Rows from block 4 of the image encoder of a small contrastive image-text model, named by matrix and row number. Rows with one number within an expert belong to one neuron, the router's apart. Each number is 128 + 24 x the weight over its row's rms, rounded and kept within 0 to 255. All counts start at 0.
Before each expert's rows are labels from the 100 images, of 14976, where the router gives the expert most weight on average: "top examples" is what is common among them. Only what is clearly more common there than usual is listed. The data: procedural textures in two colours, tilted and lit.
# router: router (encoder.blocks.4.mlp.router.weight, 8x256, trained with AdamW), inputs 128-191
# gate: expert gate (encoder.blocks.4.mlp.gate, 8x64x256), inputs 128-191
# up: expert up (encoder.blocks.4.mlp.up, 8x64x256), inputs 128-191
# down: expert down (encoder.blocks.4.mlp.down, 8x256x64, transposed), outputs 128-191

# expert 7
top examples: teal; green; ground colour: teal
router.7 [142 111 116 140 159 141 132 161 139  91  98  79 123 149 123 109 163 115 175 121 146 116 152 119 152  93  95  82 155 134 174 134 134 168 163 105 186 125 104 142 120 120  96 109 131 118 139 139 181 130  84  86 164 112 108 139  99 138 139 120 119 136 116 106]
gate.0 [131 138 149 117 106 143 159 112 180  48 118 151 140 105 104 169  79 114 126  87 115 123 136  69  91 127 170 139 106 117 129 124 163 112 112 149 112 133 130 114 177  80 121 124 135 105 135  87 117 151 132 114  81  91 147 114 137 146 170 126 118 110 130 123]
up.0 [122 140 145 139 139  94 109 119 124 130 165 121 140 168 142 113 130 123 110 161 128 121 137 149 137 105 139 152 139 135 130 101 129 130 124 151 112 110 167 143 124 139 130 118 148 172 167 182 113  58 121 154 137 190 133 152 134 120 117  85 138 110 126  98]
down.0 [122 132 122 156 146 110 119 155 129  91 137 126 150 147 116 109  97 117 164 146 184 134 155 146 140 124 139 105 120 113 128 111 114  94 157 145 139 133 116 118  78 131 177 147 141 165 105 136 163 144 161 150 134 150 157 146 128 143 121 131 132 140 104 117]
gate.1 [145 168 108 125  79 156 152 140 139 116 124  90 109 111 125 114 108 135 111 118 129  98 146 132 169 158  86 193 114 133  76 141 122  87  76 155 139 115 108  55  91 118 166 101 131 149 145 136 109 167 120 135 114 127 144 139 113 150 134 112 139 146 145 123]
up.1 [149 122 119 100 132 157  75 151 142 183 115 112 133 144 133 128 193 127 110 127 129 129  86 107 110 126 167 131 122 113 118 155 170 145 116 147 123 120 127 128 136 116  94  90  60 132 121 164 131 142 148 159  85 126 123  85 143 103 113 122 135 140 146  99]
down.1 [149 124 125 128 147 128 127 161 122 144 116 152 133 118 153 137 110 147 131 210 136 127 141 138 128 122 110 124 133 142 117 104  97 174 134 126  91  92 137 168  98 120 112 109 125 154  76 131 121 121  85 115 170 119 111 203 134 113 166 160 155 133 119 136]
gate.2 [113 131 127 143 111 173 118 118 125 118 149 150 114 109 114 165  98 140 134 124 143  86  83 127  88 138 130 152 110 112 142 124 127 107 149 162 111 131 130 130 136  91 100  88 104 114 117 112 125 136 136 114  70 121 131  72 141 119 134 101 121  93 126 120]
up.2 [143 108 118  95 127  87 134 149 143 180 163  97 134 154 150 110 123 151 110 115 112 124 114 128 147 120 115 124 124 163 131 145 110 147 136 119 153  93 154 121 116 135 162  96 126 110 117 123 111  85 147 116 115 107 148 121 135 119 109 155  96 165 195 112]
down.2 [124 150 114 135 132 140 137 152 115 156 134 121 153 135 100 121 135 154 157  68 101 101  64 137 144 139 123 136 142 142 132 132 139  93 116 138 111 106 130 118  88 105 144 116 160 107  88 113 110  89 169 140 126  93 173 102 113 114 147 121 116 137 127  98]

# expert 2
top examples: fine scale; blue; pattern colour: blue; striped
router.2 [121 117  87  93 157 112 140 135 140 117 128 140 114 152 135 111 145 115 167 115 126 102 149 135 168  99 124  91 149 116 124 155 167 152 138 102 143 121 117 144 143 113  67 118 127 134 105 147 163 156  90 111 156 140  83 157 146 120 119 138 162 137 123 122]
gate.0 [111  91 103 192 149 126 124 131 160 129 138 140 145 162  95 112 110  99 121 123 109 151 106 126 125 139 159 103 128 131 139 113 153 122 118 150 178 105 117 161 131 175 105 118 119 159 140 132 103 147 157 114 103 109 138 121  83 141 151 167 104 132 109  92]
up.0 [147 103 101 216 165 158 141 132  91 125 134 115 136 188 105 127 107 124 136 111 122 153 112 148  97 119 104 106 138 132 155 116 154  91 168 122 143 141 133 118  98 145  83 142  79 125 132 135 154 139 170 155 151 120 107 113 149 137 135 161 141 138 153 136]
down.0 [137 129 110 112 149 148 124 162 140 132 150 125 135 132 130 121 133 103 117  81 137 145 100 134 137 107 103 149 149  84 123 101 134 146  91  84 156 150 125 108 148 119 131 144 187 187 137 122 238 142 199 134  76 136 163  77 112 132 141 111 121 148 132 116]
gate.1 [129  98 148 107 151 125 138  65 128 102  96  98 129 141 113 129 130 109 113 117 116 119 148 149 136 187 186 126 165 132 138 152  94 129 149 141 110 104 134 112 104 120 110 133 115 151 123  99  74 125 158 128 102 150 145 130  77 119 132 127  88 138 157  88]
up.1 [104 111 115 164 142 148 124 155 143 147 149 145 131 165 131 138 106  93 142 112 146 145 142 114 114 123 175 130 139 150  56 122 135 138  98 149 121 117 167 161 139 132 169 127 101 165 126  87 147 138 140 139 171 157 130 169 194 135 112 120 171 123 113 134]
down.1 [132 130 143 128 115 137 133 134 165 131 130 141 153 146 107 125 146 127 112 173 207 111 138 120 157 132 147 146 180 145 148 147 129 133 168 119 133 147 142 192 169 119  79 115 115 139 179 113 154 105 170 130 130 121 126 155 106 148 112 129 139 115 148 144]
gate.2 [136 114 171 126 124 110 147 133 114 127 150 125 136 141 133 167  92  54 165 120 124  98 114  78 114 126 137  97  60 118 134  94 157 129 105 133 150 131 139 101 130 129 135  94 131 153 139 113 100  93 183 163 130 155 111  94 132 108 151 126 119 118 181 154]
up.2 [170 130  87 156 107 118 128 128 119 138 123 125 100 136 147 145 139 170 145 122  81 103 131 109 149 109 123 142 124 146  79 109 130 112 124 118 118 111 137 191 125  73 100 143 129 156 123 121  86  85 146 101 143 121 114 103  80 121 151 134 102 105 136 117]
down.2 [116 159 161  95  92 159 140 112 156 132  80 131  99 126 121 135 176 108 107 128  53 123 170 140 132 124 115 152 142 143 127 155 164 117  72 102 132 160 111 122  95 143  99 144 134 175  95 134 108 127 161 137 177 145 128 131 145 132 122 123 127 126 104 150]

# expert 3
top examples: grey; ground colour: yellow; striped; pattern colour: purple
router.3 [ 99 123 137 119 158 137 169 142 122 131 119 123 119 134 143 114 150 128 146 120 130 151 161 156 126 108 140 124  91 145 135 133 172 181 175  74 117 178  94 156 132 127 112 106 133 102 114 140 150 105  89 141 166  99  94 106 160 154 105 114 168 171 118 118]
gate.0 [115 156 124 208 134 150  90 145  83 124  84 152 189 139 121 156 121 186 170 123 113 181 123 134 127 105 128 143 118 140  99 104 125 110 109 151 153 166  98 137 154 135 147 128 146 160 116 161 123 119 126 109 173 131 140 101 107 140 125 168  88 116  71 151]
up.0 [131 112 132  70 122 111 135 116 131 116 155 137 134 113 115 110 116 103 108 148 176  95 116 178 111 128 145 166 129 157 123 131 113 131 142 114  87 103 167 121 108 125 121 103 133  79  85 100 117 172 127 138  99 129 165 139 100 117 120 123 160 130 139 109]
down.0 [109 133 136 115  97 168 123 171 127 140 101 171 112  99 160 137  57 165 176 127 142 111 158 135 144 133 112 128 146  66 103 118 124  86  97 107 121 119 126 146 107 136 179 131 151 141 106 117 140 118  81 128 145 125 104 157 117 114 161 113 110 135 123 141]
gate.1 [135 127 142 139 138 136 143 131 105 159 153  85 125  91 119 170 106 134  76 107 151 135 106 149 127 127 107 120  81 118 100 149 151 131 128 142 123  93  96 169 120 129 109 182 165 136 124 200 101 111  90 130  80 127 158 109 101  97 124 129 105 142 139 120]
up.1 [143 132  88 103 130 123  94 135  88 171 111 119 146 126 132 157 136 118 162 100 158 130 124 100 123  99 130 138 108 136 128 143 154 126 157 136 117 154 131 101 145 145 134 124 148  95 113 149 149 105 140 118 101  96 149 123  96 153 127 148  86 147 116 144]
down.1 [113  96  77 145 146 110 115 153 119 149  92 129 120 119 128 150 129  94 116 143 131 146 114 145 137 148  94 104 111 128 114 103 128 176 121 111 132 109 140  99 117 125 114 152 111 149 131 130 144 111 172 105 116 131 138 106 114 130 126 120 148 116 108 107]
gate.2 [162 100 124 139 125 166 139 138 114 119 114 138 127 130 127 150  94 109 117 150 130 163  95 120 116 134 145 127 159 139 129 111 115  87  99 162 131 103  95 123  91  93 155 127 119 117 156 118 110 160 138 128  87  93 138 136 166 171 147 139 160 113 131  91]
up.2 [142 114 142 127 137 111 145 104 158 128  98 137  80 161 132 125  90 200 150 120 138 101 100 119 151 141 169 142 141 140 155 146  86  93  77 156 106 112 105 172  78 150 143 128 120 120 141 123 120 125 119 132 120 111 130 145 144 132 149  86 100 121 121 100]
down.2 [132 142 153 153 104  88 131 150 156 172 105 128 156 121 111 139 127 128 100 129 116 122 217 140 132  92 137 138 152 128 150 120 143 114 140 134 135 116 105 141 162 128 140 132 150 172 139 122 114 140 115  99  83 131 198 154 135  70 109 135  83 160 127 137]

# expert 6
top examples: striped; black; ground colour: black
router.6 [152  89 120 113 166 134 144 117  87 117 104 115 125 142 116 137 174 162 156 133 150 153 177 137 144 116  82  89 100 118 137 157 138 167 178 109 119 119 102 162 156 146  89  91 120  88 108 156 172 137 104 116 175 100 110 123  90 144 112 123 153 148  94 117]
gate.0 [ 87 147 137 180 103 144 161 110 170 128 145 149 124 130 114 145 105 152 124 112 136 123 139 162 112 123 166 151 126 112 104 127 104  72  90 166  96 131 131 102 123 122 154 171 123  99 173 135 114 138 151 183 124 146 160  94 142 151 130 128 165 137 146 123]
up.0 [133  91 121  97 135 175 139 100 142 168 182 128 129 139 159 131 107 132 158 141 150 124 117 132 130 109 141 147 145 101 136 171 152 170 121 177  98 133 149  95 141 125 116 134 140 124 141 138  77 104 132 105 128 128 157 126 116 151 140 116 204 143 135 140]
down.0 [133 130  96 148 132 152 149 106 118  82 125 124 139 136 158 124 147 157 138 128 167 128  61 120 134 129 123 150 161 109 139 132 119  83 126 140  89 157 118 160  83 104  81 120 163 135 112 131 103 116 151 117 108 127  82 117 142 127  97 127 159 126 133 123]
gate.1 [110 141 112 125  95 145 129  76 121 117 130 116  95  69 125 158 118  92 126  72 121 106 134 111  95  98 150 138 138 139 108 129  97 122 126 143  95 113 134 125 143 113 141 147  93 134 160 120 140 112 139 130  82 161 180  76 100 119 121 152  71 158 141 139]
up.1 [124  94 111 117 127 127 114 157 113 112  93 116 115 135 129  99 110 100  90 122 102 165 165 159 127 150 139  98 138 119 133 138 114 130 106 101 138 119  96 133 130 113 127 108 123 150 110  92 123 142 159 107 103 140 131 154 113 146 154 138  95 132 134 132]
down.1 [106 115 112 167 194 151 165 132 138 157 131 124  89 133 151 142  98 102 171 179 180 126 112 133 132  95 109 135 121 143 122 125  98 152 166 111 135 116 136  71 165 129 107 121 130 130  93 121 150 123  95 103 147 112 160 122  98 142 130 132 148 164 125 118]
gate.2 [123 112 115 135 113 115 153 102 142 136 162 125 103  64  92 141  70 157  62 123 140 115 111 133 111 139 148 116 118  85 127 132 105 131 139 132 111 114 114 128 113  61 107 115 113 106 169 170  95  94 127 133  86 147 166 119 141 115 149 135 121 128 129 143]
up.2 [152 117 100  54 115  99 113 189 124 167 141 105 114 114 129 129 133 120 127 128 151 108 160 129 129 154 128 148  99  99 119 160 145  96 121 133 147 130 123  80 116  97 118 101 125 123 104 130  99 179  83 141 129 116 164 122 164 121  98 109 114 127 124 135]
down.2 [121 118  91 132 110 112 149 168 144 135 131 132 109 107 133 133 159 142  90 154 221 104  88 145 123  97 148 117 116 129 124 141 120 108 121  92 145 111 145 125 147 111 152 119 112 120 145 110 191 107 175 106 155 157 139  45 109 110 128 116 124 105 106 124]